python train.py --model="contrastive audio-text model" --dataset="simulated sounds of rotating machines with and without faults" --train_examples=39062 --gain_aug_db=10 --noise_aug=0.002 --time_shift_ms=100 --n_mels=64 --hop_length=320 --input="log_mel" --spec_augment=true --win_length=400 --tokenizer="word" --vocab_size=51 --loss="softmax" --embed_dim=256 --encoder_arch="convnext" --encoder_isotropic=false --encoder_norm="layernorm" --encoder_activation="quick_gelu" --encoder_mlp_ratio=3 --encoder_layer_scale_init=1.0 --encoder_inner_norm=false --encoder_moe="soft" --encoder_num_experts=8 --encoder_moe_every=2 --encoder_expert_mlp_ratio=1 --encoder_slots_per_expert=2 --encoder_shared_expert=true --encoder_patch_size=[4, 4] --encoder_conv_stem=true --encoder_depths=[2, 4, 2] --encoder_widths=[96, 192, 384] --encoder_kernel_size=5 --text_encoder_causal=true --text_encoder_width=256 --text_encoder_layers=12 --text_encoder_norm="rmsnorm" --text_encoder_norm_position="pre" --text_encoder_activation="gelu" --text_encoder_mlp_ratio=4 --text_encoder_head_dim=16 --text_encoder_fused_qkv=false --text_encoder_bias="all" --text_encoder_qk_norm=false --text_encoder_parallel_block=false --text_encoder_inner_norm=false --text_encoder_drop_path=0.05 --text_encoder_positions="sincos" --residual_init="none" --optimizer="muon" --muon_scale="match_rms_adamw" --lr=0.0029 --momentum=0.9 --nesterov=true --orthogonalizer="newton_schulz_5" --adamw_lr_other_params=0.0021 --grad_clip=3.0 --steps=3300 --batch_size=128 --epochs=10.8 --lr_schedule="wsd" --decay_fraction=0.2 --final_lr_fraction=0.1 --warmup_steps=660 --weight_decay=0.3 --adamw_weight_decay_other_params=0.01
Rows from block 5 of the audio encoder of a small contrastive audio-text model, named by matrix and row number. Rows with one number within an expert belong to one neuron, the router's apart. Each number is 128 + 32 x the weight over its row's rms, rounded and kept within 0 to 255. All counts start at 0. Numbers have three digits each.
After each expert's rows are labels from the 100 clips, of 14976, where the router gives the expert most weight on average: "strongest on" is what is common among them. Only what is clearly more common there than usual is listed. The data: simulated sounds of rotating machines with and without faults.
# router: slot weights (encoder.blocks.5.mlp.router.weight, 16x192, trained with AdamW), inputs 128-191
# up: expert up (encoder.blocks.5.mlp.up, 8x192x192), inputs 128-191
# down: expert down (encoder.blocks.5.mlp.down, 8x192x192, transposed), outputs 128-191

# expert 7
router.14:139148134060114109100154118155144105115191090102101173119120119111137075093110073171150200156110121145078180145116112157148161147163141162135138119087082102098134104117098125176167133180131081
router.15:161122151063162149097105105121173125116183103111121172121117142146097090123126080181078093189125144158052150109108084143181137189159141162119173141129063171106082130105088064197152154104157096
up.0:109115170143140114091093129104160154118162142180119118097179131067161130171187155110100066130142175159110151122137115136182127147079127103133070107054109093139144111122125166215132080155187131
down.0:157146119152109058074108062103140061117099094154144168112115125099083134135090172086111103128114174085207130141120159181139113164119116115116119120181123146155100194107133122153107113170141141
up.1:104148156169108146097129107113142066131139127150169163106149071130157082161123130085117125150093135155134119133171087108161026093112078133176061162146173125156123073132101113136141136141153131
down.1:144176107117118135107174097109135155156163113139110177142128131129143213092165150146107108141093169131159105166140146108047116197103172142098169083137148100146122123131127116154137137175170110
up.2:080165221143124125067096160123114124142144175108099070142149121090183115074129142140176059145074115081120082137135120097125090128100137106100138091146129129144157188109144166193109153103134144
down.2:109192085131123105145169084135120150167166126112136081175074091140113143206176126129140083133111137188141102105151100086134114133064108135166138097129082093130152106163146143117085109200090177
up.3:105099085104157102116168176107085101125167173129156139132194207151118124115159155115101142105143081132074147153111106121137153135120111122090186115166149139106133164142165175192153090111105174
down.3:124103121125163167096173103109111132106110116130105022113133162190139089102120119180140120108139148103195099125117121195053113148092148210138148165175130125167171096166130106135138084144101145
up.4:121145112073019122164096112111134127154128116087105192093128168172071134117114124064112144119103105106178130125116129109116076149157061138130171105173120123138134101159167074075124167132097126
down.4:169062116147155094095139175122125114120091113137129150154111097129141117102086096118116159084120160079176122124139165127178175100156135152132073118133136078152099149184130082114142125090105149
up.5:073167097167143116058114107128161141141133114072167136126131087097078106047103107106121110145143147118188144173149228127128095096092155169136093114159150126162182152101156102139086132064169133
down.5:137142135148101147177123165184115067190113115125196094070123100153121082176117118125141067160105123145154077132096089139168120109196110108143114111200117129082109146075139081118119104146122152
up.6:073111113159079151117164109138072151085122120121103135127130139118128095169136107145170137111156093098124086125118140130169077144135158119113217108159100074088165174064093119161117077100126145
down.6:152151100143071124126136173131095096139160074115092171101098157143151163142136102152140121173116171076097109065111140161126126167182106198135093144117121151067105101105183126131159135110135194
up.7:156107119137113105049119135085089143090123084099122132153149177080064140140075145125178187143158144102182170128127158127130132238117137066162193172145086105101142053099165140117152149160092159
down.7:157126189138129158135159189136185151114147113236148182175104104136163127171127093133132098108106138087139101113059139146219107119170113145122153122139086127132092140118232129124068144081120106
up.8:126105197119159143060132111121102152156173159115144086065142091156080111139152100074136142166119100095152110152092101109160131094098119103098121135131141162133173135107184126132165155112163170
down.8:139070042091116158141132172068177080139184142129181085130129130085111132184106119110147126114114119142167059108116172152150092116134092146110134152123140132136178165079157100082114115119060095
up.9:145185202174141193117129075117126121129149131106218053115120126142075155118108139133126131178190112128065158138123163124115137071111123129111077114142155126166126155059105188113170073117132081
down.9:129109122101129150141129140131141122144144065136164083063187102117140189108161167169117099122093090115088088129098116122128173105090152080098041115123097228100163173076120155139117147133075130
strongest on: conveyor; speed: slow; air leak

# expert 0
router.0:190094144108158119091121156074097096123144127095077115092043158130180159161103113140147155063174163116122153147107111152131091157204102102127119143160161167101115143116119167127130122091041139
router.1:155104113162134129104115157142126095100087130106142085101055159157182183142108138126171178035134124160100146158125109114147109143172119112159149116154163190118142158091155166162132137128101118
up.0:161167023147157179143158164166136090084149090132156144108135152071079136088138152181142082167125098136127118125150204114104126100125115125187065174081112138075190136164110124156158169114107146
down.0:155102208108116135148129105075135138145141123140198123141177124103098153199147139180155096145124112106140172117079119150158149206152081109125112086106121121102126107158186124119063088099103159
up.1:164145166163103072093181132152134224153128137134091117121180096133104100108129179128143162094158130128112156107118096124050134125024175142124126100143096147136114113139082139135144166127119168
down.1:182140118142153173143063163124100146149097143112136090171159085129140113131130119115115096165129098174080092122112063122147127117123131138147139104136084138125155111126073117158098121105162107
up.2:176155145149097149116139135169117111173129088138067174146078120148110151186107159107166082173061110176116118106126114154177126097128155118149162127094075140142150195163127105136086138089131164
down.2:099087107146128115199151159103094081158135188098126112173115209116127134080063103093128129106151095089102200099118130141113148137150128107146106113088190144160114137131120156160118108138153192
up.3:084170156080094145147113126162183145132168093120111085148111156103116110117147176159131173156150182101198127142125072196138052124162110167145054093136134148128185122105132157154058162120111096
down.3:125147179100117120092120130075103140082113144113093074089116052069108086102161138138121131211153093137128111173125085141152127193114189077121142175108154126149128120107132101127146149149123047
up.4:149048140157119142106149104160094109139119158135125115123154127081129160112168184109099153120170154193141099138109144146131121118135126100095137132120105131164108129106099120154043140133102107
down.4:133091100123123125101073086088120096117174113147084139119127124118109137099177114113061150053123165093125087117091192097139046186144134137122169157108133124121108122103126135091064057170118110
up.5:159078127145216125136097105103155113114127180125171143109106125125060110153107137093141168112140163105179098143140162178148092131148155164161139131123169186170034164028214085096084149150131102
down.5:122170103159154171068096133135156144147171114127168156164086128085085092139136122129123156131079129132137155127120147125156076089137162102100155128134105164103115136173123228132148114129118136
up.6:107146089123145128184116119161147122128120091146123141122141155182096111153111067133145131127082125186108139131106137154123089127154152139087164112158123165119138130123151117148078105158109182
down.6:143044103139134122073134221117147076123085184097124086130083074135094122095127115099126112130117109199128168145145190141064105180177142140135210156115140097107150123134158125118111090106110144
up.7:093110126085109095117130099137143207094149117128145166137173069123191094074135068184145161171089134142156134111118154148189135110131145168097190119144140169140142102133155073147118145112201086
down.7:082138103189134129090192153144153179155136204105118167088152133109123182078117157132111127187178114146163133102045133139179112121145130180105126209154094148179113123092186131096096163141169137
up.8:139187078126130052131121108123141148132144110149102149123181137114098147112071107103121180151115149116119155101143130123094088113113147100126100117089131117106170134091137126133157139119071148
down.8:134142189103067138062087126118104162115123064099170122124113160086066143213170150173103097166118111086089061148147179110131118180096074196128109091124119107162193093133086125161116140156146156
up.9:136157109135169174117110144131104124129106143019151153144045158152112145163151152099132151105144182143060130151171157137150071094178088114125145100089103104146151077130150174050108160136106116
down.9:137070193126124141199133144054138125119126128163095118103125103134133146156156127202133167046155121126110124112223140112114124113106111083141158098163128165094151106161135076066132178188121138
strongest on: speed: fast; conveyor

# expert 1
router.2:194131153144175102107071083080120119137159151118199082149094105042118143139096175128121116192160105128121093140109080106161137123172122129150087160165159138110150151155083131119139111139072136
router.3:164088204128134118077114104181097142149133111133141072164129100053141144074095138115116122207173120142142103140112178150163133090120072151177080149063147147142137134140124171116145141162109168
up.0:184044168132100130175119113121173119084146187099101172150193080079132129124193097144119129113136116135142171102142124147095114130186087158135084137107117127136103164128117122145167112150108165
down.0:088166100135152142120094120084150135169187035146136149136119182132136099142108098113136154114189125097130162200092150147153129157043120140171114051163119108066111096154123109158147189116110079
up.1:078147072157151179093129099113135146206134095156120134099091101094142156182158169090125154085148119066079104076133099194108132125140114152168132134073172133124107175155122146122165157098117161
down.1:096119131094161118126113106085099124117149152123167137127121142147077118139147072118158195154196133187117123147144167127113116140118117074152192107126147083139159124175166131111070115205139109
up.2:151130109143148109113116124138134086104125103120107140101162147104148181129170138189149219075125126117152133115139169176156124128112110161157188094122095156176122059111089150113135130165121133
down.2:142184088162134127122110094126119092128096106133114098139121136079158161102099092115196155154107192098094096132089213147160095160115161163172099139108185132087153132137070131130130145144130155
up.3:146095057077134089080084147108111126116077133059146118186177094109173038099167161066124132124085199139151082148091123174099144157087154174121126097112111172126076092157091157142099140166111101
down.3:160166082092082117105034097070104126078131160140117116093103151130151158167119179138182108111162137116140147140132087114133124135113107114106101111136140089151135070073123186129102142113149121
up.4:113179091116121106089141108115178129144138085192109109104121100130161138149093131102130089128110091145147114139117086130082097116132142198129107126121178165153092081130119091229171166099172153
down.4:153153126125099097039170127161113121130100158116099147195107149122091144146147105139124141135158134143176114134157140151141137144137129095110143100082122169166105118184136109045089136149171132
up.5:155139091137111196170111135162140128113155198151087146057150124152104210132080146153144096114085068117119154133126119114192098200146080111125144173078146118099193125150139166111113192126062133
down.5:149119162115091148132142075131115094088156161149080106131166144121146122092126139098220096112075108135158137088171151161140131082134114186166117142085164148144164170108120110182102160204140137
up.6:126088142122163152148092140115201161115177126110104139121155144135173104198105101114164112152096135111133107129094131120119122178141074074104106123167085139139117140174193129082129103109143163
down.6:151152128169178189142152152154205165141136101102071135127217128110103150138121116118110121127120068106128140150167111102104159153134125074171141127172111135099094105173131109116126119157092110
up.7:121128119106177075131142142098088063134149116148113159098103121162163080129138084117092130112125102069186133101116142107150098096113063132114155186106144141126104164133059117145099153136144141
down.7:115113121116134127181137104156029150139126157098074089110101173131124102140090153022103136144089144209164112118121120155160150149154113137090111125192126156095112097158117144102130142110139118
up.8:176141086133085153093073109153131123146118169157117135104106160111130157218144113117120120098138157092102100106118195155153157146123191108094136052101120116163150077147127121146136061174206108
down.8:113136051133103099155160136141182126130133115130141139155078103133132167057135133154162116121110185150112105125154068103178129137147104151111167116135169147094146090138111134070074130126035076
up.9:135071170185104175129189121118097204163126118104134158036161056115094108121116139109135171129180143072103080100120143132224113067107142113159086109184189143143109106147123151143136147105090131
down.9:116124159121218108127100098124154118103128161096107072100129035103101112195152109178086140157203136146149185134165106124183152163121130097102071152181133152089161157125079070165105139119091082
strongest on: muffled (low-pass); gearbox; electric motor

# expert 2
router.4:131070124072061140087085140116140123151087169147116159125112171114126084073161091125078111123143174162094113133112186186120130085067133108158184078098091104124142160139126131136095153156190128
router.5:129072119084116127147089102108118119118128193167145132099076148098157143135147111126111113146189173175080132134119157163144121096076151078171163097090078148146101123137133195158150101186125175
up.0:072089106127195099091098092151131082128136084093155123162180131134170158161183149122140089122089122128110120146135122118110123140130135178113105094109075115082081129177119076135094156148139099
down.0:113132160112138147172144117110104126090143175146146148139127159111112169112146086117125130081151150143114093080188093121098175115134137061114138131131141160115126097089181103138128143167178113
up.1:142139101157181151136149114093111188130072124071101111142109127112138113181081091137172093139187070221061123130123137145091176053170128148175145144088142140105110197098151141099101116110184136
down.1:091158100126151065115113127151147133109143130103107127136130140143179135147080126138108135201139110203127091150135161082130127088132106154093157092160065158143166131187156150135164145157101136
up.2:075108158128128145172117182147130141093098114111101087118141155066141134159051153115157119089109162139129162181145154149131166131102045091087172097132150159099150136130129124119109121077087103
down.2:133068111108163178117139144073157163152135135129106115090090094128136122200160120170137143151070178118109159098093118115210120139111147148142126139127139143102165122108135188153191171180134123
up.3:122185111124155147119117113170154152107081060155121107103143109159138105117161079106094119122211100074107162130109157133109206140164070137142052147165134154125104140097079105148127112069121081
down.3:095105141087108117180175050131152108042132155112148142122137190179128137122148104126145130157041169203073135161109099135127147141113095161141182203126114162125105134188081079150095097092114102
up.4:140122116142089178059133112203172076157119178154136122111101135189135126058114123125131182099185206123078118113150170175185123153174183165104105133101139160158116128143181115122154118084115127
down.4:158119132127126095155077214081154133135088112157136108087113137151195148123167078090117101141106154110167164169129102162136125141142118110156113113140119151099124123151142136124160161139165129
up.5:196127095144172128093177126099139121130105177128074139096067124116123115188171116118179129093086211092141123114109121119093124113187145099151096127146153148143102122128114170106099140111096093
down.5:198135102194150122129149119112180143142123121150187119138065141128118187177081060125135101073137119107153133177121128111168120170145137103129207137122132117108131084136141109118106152144114104
up.6:140146107121122119178133120097159083114128169116094167073180167167147127122118095093163144113175050171041084097124145131178147079136181093089118139125130128136186127097145099113177126041080101
down.6:139051132128138123121134160099147121153151136152141190138153137198141197158080097138144205108138176152101109112106132177157145174132142060139120149145068096074159139080077182105062079144119083
up.7:158116122156104126160166140118139121147098080163078134161121142197153175155079123148174130147130078088139127115112099109122145088159195104114079147163179145164162132137141131141091116149162153
down.7:128169162163066184106080168177109084100105130153096122137150108111102160126119128159188116106075144135137108138126142119127152147119142119107107158214140165108105095103081161146127117200121107
up.8:155114179112172089124094167062109145111141128108137142116166195146127099116119110136178098108142115128162087114093087155145151104100105148100105111112146142095187132133127085086050062132145080
down.8:149134103117136097128061169112098081067158151145151153062068108132087136204147096021136156106175202083113104139148142105105094152133150135173136084173159126135111150089110197148120109154110119
up.9:068133092138095158167137096082126136066128130100133090126125119104122194220087112100106166132136127151159140072139092171083135203181112106137128237099139156167163116132181169032129104102156089
down.9:140141140137083174092107136134142136175222094099148105090123131150146080083107129197187148150114191172155137167122136114137102116141108128061165121083179108095132171148165162084138116150127127
strongest on: state: normal; text has "fault"; conveyor

# expert 3
router.6:182115094154145174099082093110137141130122140104099082084063155103198204193089115147129096158139132105147140160144127125109111115136105117184146166120155135141149137163123148086124110086092149
router.7:161098102154120188141085129132111096124131141133114125122051091134169143143081117159139115134168139136162100158132106109124125128165124132166166081156167127141158141107141182109117122051098155
up.0:110088168117195123147106085133133091134125169101115115170184118145149110110140158134117095174154063194120159146121101120177110090088139143108138131108113156143091088169192082127135153125091062
down.0:158108186087151159106072237176139150124125103188106161078059164153128090071099132143140155092032130157147104139139125153115134103110098091168158118113148121110105149081103153129108137157113098
up.1:143152068128147130133187118093134099114076186122136103113132155057097107052133110163043098061136158074072125144128124118092138139121133113134141169110181133109114118171166166150081170097177147
down.1:153210131174153072140099134121068139123162120109135145186144174116069078107105180131150120144174158062136137106145117094153128123103103183121109155102126121085148139140122114101105103162109140
up.2:132115137155179148131097134121134125104233126145090134148125133182055144153182124115188110175099096106107112099168097165110138087097124138126037071157134101147072109131102181085126162107165113
down.2:126151115117141134112169144167137142096086150202148133158114156149083152139168125213112133168120176156106130157186132114176150153116118060135170127199165139145097127139153074177102119133099154
up.3:082077115141118127127172078145108117088169098109131123097126226093117156118177142155194135068102147135136089147179134159178144095128087163089090079123142135135159125149181115168089129150181093
down.3:116126144140138114158107169126103095123090069146145077130170081151092084133122103103093136133137111094142165163103166157136112153086131122117123101124127108089119075178111082075081093126103119
up.4:156185096112107088152129090166166169104099110214138092094085112100131221164147131139101096128081104115090105133154138143128102120150116167108103118116129152121090124127127120142137198152142126
down.4:138142181136154133126132089079064144145114099164118073120150063163149107161191119111091216200140111071091150129066115120141135117124143083122122120136116180108140099130085111171124111170184091
up.5:133158104149126083193115166098124149111140188124199103185147163115084208135136083125086170142139121131208157114115080144120109118076111127114166151082163136152191162119059084153111096154096103
down.5:095171171114132122194156160135111082116126134116114115129130131141096180136131093135097142065095212174175127163106145076120116111102145126116151075194120158135084127132168093151114126126172100
up.6:129197152139162164113184101127144106133154158049149105147058179149126125170180114164125129134189135128149099161108147117143114101151095096083128089131100100086115111136141150106057186146136133
down.6:155127099080135139121143185127166146089097141185130121132148088119117200181139162133129138054104134164110082148193110079139139149098137130163134111151101178125082175122138109113129117171077122
up.7:091150147087143130137201181113075143124144143104080110123104120157155100140158115134161113083182086126089181123130101138161157170158179103135137144141060120108139143112041144121127134127151161
down.7:139123163142128097084140123128133118142116158139200132135163123114132124133148126159121211085158170115143150109099173096167156122151129164190182147147087055125117145176138126115164085099172154
up.8:176056101117149109152131118130055104140133146199149112100135093153068182240101114107118201141125157108140142120112134127138148105143147143133093121182182163151142129088128172112154081192102178
down.8:113187087093088176141160091142141148126139117098106116168082102094080154171173145138118138188127159108132178099147057145142127180148137181102141146097137066184082163103165144117116133132176138
up.9:142164065163047165130101130136146086193148098151131113110074149083096094194046146105123181070121144145058147091164152136116086131126196123118134097133144173121104139129129147177141090131175116
down.9:124116156115064157064133093127117139116146153143133109086154143145050083127120118123139043109112122154067089135154183141091202178101125136089138150091140144164160104131114077140090115106106177
strongest on: speed: fast; gearbox; state: normal

# expert 6
router.12:172130062104152125110067179120135110154113150096152136143151075069132114104111095150134117086188133186105139130069164137068134099134160098095141115086105124086096087174132140117158121117105104
router.13:180115143103122118114071175123149113143164130107167119131166121098102133077138117129125122081159184170076157132099138146081105099157161112119112118138115124095111082161147094124162130156110145
up.0:150119167098156173097088169116150175046101123110132088102117153124126109126032084156102139130120137190137153146144183093160139135124093180075107150114111152092047145122189085138113106130123078
down.0:127166105109124121134163120118118048103178149103188132110151126166176053131163152089106150123163087117131116109180142109089145129165121092147141092094153135116126151130195120103138098059197142
up.1:149106113129147103143126123135114145105120151145074118146106153198141086116133132103148120187105093168122111115114129094183093134136081144163146135159064076104117140159159134102108090165123124
down.1:169163091126134079102158152107143155115173138164108137129157143120078096176154093164166132059191133125132121170160090111163121172181104177154149134106104085203088132157143159154087109125075118
up.2:115070176155135149207111115122129109172168115153147115113180176163065114084099103160131118106140114162165120097120134124134165142071153143132143086151150137156114139122103119128165102101153144
down.2:147076152172113110064155126183074072145083125156142108139105163164071122177136108183115161090137125134086090126150195121151145182145080101193150107149109208168129100140126147113066111121147115
up.3:107139096088105170150073135122145029171094147111110141104140122116127114042155164139070107187073140147126155158124180180133141172070130078109089092151084157139155134199133165118211145139160076
down.3:125030152139119109085162116138119134159139097131151129092165090132107126154163118194122080145128091174136124135091123092152166173120086167158144122173157147160144132139129138135094085057109107
up.4:157156143118167132186194153149140181082176108129135109133091118107153116106080137093149120137121165132131129061114092071112166062159125205108166128107077136157157101128137122131114158157115178
down.4:130167117127064093126114132130098113093112202066096158150145151093149165144114120145115174109047101102136120109122153111144166094102143105106149155129101136145073202087174067215128152103105153
up.5:171047084123124125154174122132136116073113096162128113142087161091090192127103128156166116119117178104117122119107129090097158109192108186169094135061185145132112106148111152077146115139097185
down.5:108152125152128151058192096178129110152083109109187107143174135135152100149139119120101109138142128097094133112125109143179182159140167112101097110069127160145145103078147155168147104134135099
up.6:050121122185075138140099174099076143149141122182170159148124108139072095087097105147132071147081156083144102132167175204126160111118097067101120121087145181063157170115106098143103162118114104
down.6:117112146111075143097170070097129132070108114175080145154108163127169069118111133160137102091146159163168073130106177119114121157151105139177094160191078101151175085109158122185116106101114117
up.7:109148121176154131173110165119107154101146178153131114168133103121110116120172141090088162137142223098063090117133112139140078179133199137096149141121149124175101123102108169124163118130081087
down.7:210089043122105120142146125164112155097082091155159093199088092163101141133154050141146130134151135121100112108115079153138099117159165094166110125125184119150107156084208082138151115143117178
up.8:111117092174177084153136127143186128100196110148166146171136116129070123137098149204115095169128129047097062143109120096186089138131122120152119120121137108114151151131163083123144143085117073
down.8:083104084146160129095119102104131147131140134125124164109128094131120129124127106119118113108153090073062137108078127095170085095135121114083071132172115132135119096075125183117174161150100131
up.9:115151158095114061125052128097107137080151028118145114152094141155121176194142149140133124125156184124150146137121120158190082148116112140130131145120134122185195149169201091113117141159151093
down.9:126110089137077156142163163091141132082106143134156167085118103123095140147087128074112119154146164173119151162196116100139131150133164083089150196109099098127125141173145076138086094082174135
strongest on: state: faulty; bearing knock; speed: fast; rattle

# expert 5
router.10:162140132119139114138135139134156125173128138152162104075142086129165090153189123119133172227104089136090115115107133097231100111098109081116172116134083096152102128098116128205145136150115107
router.11:125130164095176081114124159152115097176102165157160096100155141066170129166157214122094145218100054133121079126118110112209116089142134099121150096140127109143129150072151071205126135132142127
up.0:032114141126135089116095103168134109169195152033075117123118087098153110068099129083106114164117141134136169093142146135137160126117058155132119141159130160112139171115137160163181165127130143
down.0:191181131108092133082128146139167133088123160190150145138099122133143072110141153078189169137148166135116191167194135130146154144195091041113128094104125091156108091134095118091176107111163124
up.1:121088153133098165154149092165136150129116193076104125127147157106130135166161126135141117127142067145099149124124140122130142167127187097143073105167155157151160103121089151083061115174101055
down.1:121102125102119147155179115198151103178105108087129167160108107121065124160150159111125172101101087144098135159160154118153122169112101092160144100077068154103137110074105191121120126074109123
up.2:170132126120175130107146110165123182148108116141106122107104106126135115077120165129122111052100153172061119102085124121152067206111142181119161085117103213070132095105220151162083095116176119
down.2:168121139148091179106142052127069045142106142141128177180165098162056220187141131118129137145118123173148107119143091085101162120096100142163104116071106166106113131116129134159115118150140157
up.3:164127102163175140118130068095111082153142149184148137132152186103156152087170176123139071116156158100154139134121138079116075151178133151123089143124145074147188179200140106071129167141176130
down.3:097106113094122106088112116108118142131155112166179105111085078128182085188121169143146163117118174088101156073155116141103132134128115150117103119143100067159110156123167167124206112099143149
up.4:162137172115135118165096098085070064178117137154133154144120110117099177191100115148118074101067141179104142116120122106110125135178137183158114154137138058121152115220117105102174173142161133
down.4:140105163137095135126204124118135136108103167063102112162116162087118064106031093139103092170123142139160148151089161153095162142163145103134090126137146127168173140123116105141186183165123137
up.5:130151099171151120133092116128149064096132133120162127093183116119120158082076158092187125126153180126108155117133130161036101123144111118055145132186150117119127168180080154109147125216109129
down.5:119125079116180103181139087146106095128135134103132111101176115132164113161146145171170133103114187132061117082087165142128129101181157110164127098168095119140138117097095147159154134106063148
up.6:115134144145085121114134151152129116160120171144122106138128150156138095100129129101182188098139179133085067112088130093088158122119118115109164129162182148099102132118127150134119121143112092
down.6:112083111130104068125167114084094070149138091082030106169072136183174153146141226127135153083128172126192163158141091083144127101169149140106134115109167143120142213165134140137132196170147133
up.7:091085133171101126127074148122174164134140091140096095107127215159143101102130110155129117136120052145093084143146095134156109155080130126168147075158143139104191140126146125090160089114153162
down.7:120144124096126094126087156103137105160152149153141154093150112194095165134135120162139148106096123078031073099133146157111131214131153138132151135180123081141127092139114152086120112122123149
up.8:127180169174074105137163109137134140112135134129187122141197044103156155080164127127121166171080146130078139139137103152225147114119101134128110119154141119136090100073152094132176118107139113
down.8:136153152125183103152078149132181123123161134118109168081115161113156093147180104131141183146108073107160069127153142123167173133110104042151131086114140137145106122096113128175101140089127112
up.9:146138169103120147190142123127133170103115160107095109116137179163068095134176107090137126113069154092095081113149171178127120149063052092053095114107154135145149139111108107100077106139162084
down.9:162140075172140133120109119179112098196129135136151161165098202107186174110145156116163103072145140162154148120105118132154102103157112119099174135097109125082189107129130129096125086124153161
strongest on: bearing knock; piston engine

# expert 4
router.8:134102086090128108107155148154157064135094154103118150090141158093072088091105186104103089130090142086075161143140164167151140106133158106136109124143151112143148091178119174150177128137133203
router.9:171123104104143137135144152139127130153107133142040157093114144079131081065140122105093103125089151116085105144104164172108166119155191095127163113090113120098128104163140156133112160117155169
up.0:128132146084142087112143128124129105203131113103123162113097118105154108094171124105156106075179124135068143160138157156132134180107112069088091123143207124152156060070100200126156170101049111
down.0:181058153132157148136181171142107145156132095124133106052105142138119127100165131126150127097116123096140144162094066097099162130188119114128134171129147133151109096056106068162096156078135130
up.1:113136213131077131139175117144123146060172104105152132090093125195155125157093116155153064118088114075093136114147105124111172124157110161130123150130165152129093120106148170098073078081129132
down.1:146129108116146101129125160088132141173102128164100072072119056122160103122102110142113117160154138171141064099103112169105154114130163182177152111152135143183147134105136108160105117057131155
up.2:087146125117133143100124089185115134130119147068104147125120121179082102140100159102127221146110113102106145096123083139097061203077122161087107110161135141140142147135156116165137061129147101
down.2:122101193169122086166149124108074087092119145161159138151187147124116125108138103120086116185174168105117135123115113075154087122085091148149109120113080097158102137132143175155135112191153138
up.3:119150107138098136110143144113130088114111100218126129192139100144152118124070132093115117150146152094125137100108105124061161097121081147103104113124162106127153179136146176042117131144092103
down.3:121170156145119152079210144047164232136101151126083122185113158146134168141127098125138133111166139164196139164149154115098148103140136144134147083144108114125173097102131111131160120138141106
up.4:185075190162103122123126175179133085158145121140107158128132139080125170175114144099114141050134108135156154166120140147116154126137098116127154118152179110137091110106168181137127058184106112
down.4:113177113121162114067114152020159117159167140137119147106152165131187137115156104100170081118164109144136093118107120164097103161118161156117155125061141149134112164101099061176114172131080148
up.5:125116117113071119061074144128131170127141176144167144111121078161111199140113084105071153220105150111089082179159102111146140115111079149118138123149158139149133127075115101176074178178093144
down.5:179138113153107145156123117116120192140145132132109121132142125077160148109118125157133124198149097132095056103096137119158122139095150169153094114171164141111101176172101152149129130059142115
up.6:116102070137081102146084114144094086192129130158135157167085162113101064102143179140101102138126096136113134097152083081133118135167086147108070133160164158170163154137132119148131098173135112
down.6:109093101128174152166144135135156092140129120163109141071122032122137165154219130196151081191139129093175121095141090197165115073115114107161157110147103127143160050118140136100080187124086138
up.7:186132185074117072100130143101120166113123135127126106193123170103085084153121082100146165151143157116135158145092109212083068083168098095171085121065096071119092138175129112103123150085140126
down.7:104143101124125105130146191128175139140130165077085136117090115091142142163148147127104107129183102130179187132158091152113140103182127147096140112100101105112105121116112200031101060127137134
up.8:125177167159181119123121142090157093121152112093120141129170123125128135103113149153180180162085106115046140165135090129153132072057093105087146179145104075136136153167133143143179091156099076
down.8:182138180124180109110095172151181131152053105107099124117148141100132132089130095070139162147139079109107139097137156163099127130155134173117219163150150112104114119165123122069163150097134145
up.9:091088113198202163114151144183134131149126125108112124111086139098105157126188110168091128119135184158181143154116103086101132145099159110108148076134162184132108165107123059157123133107163143
down.9:081175163142126123122168136110119061090129152053143181081161083151162069078159138128156133144111144129124131102131136087099198145157114148128095091170114106124156167127092160150097061108151167
strongest on: piston engine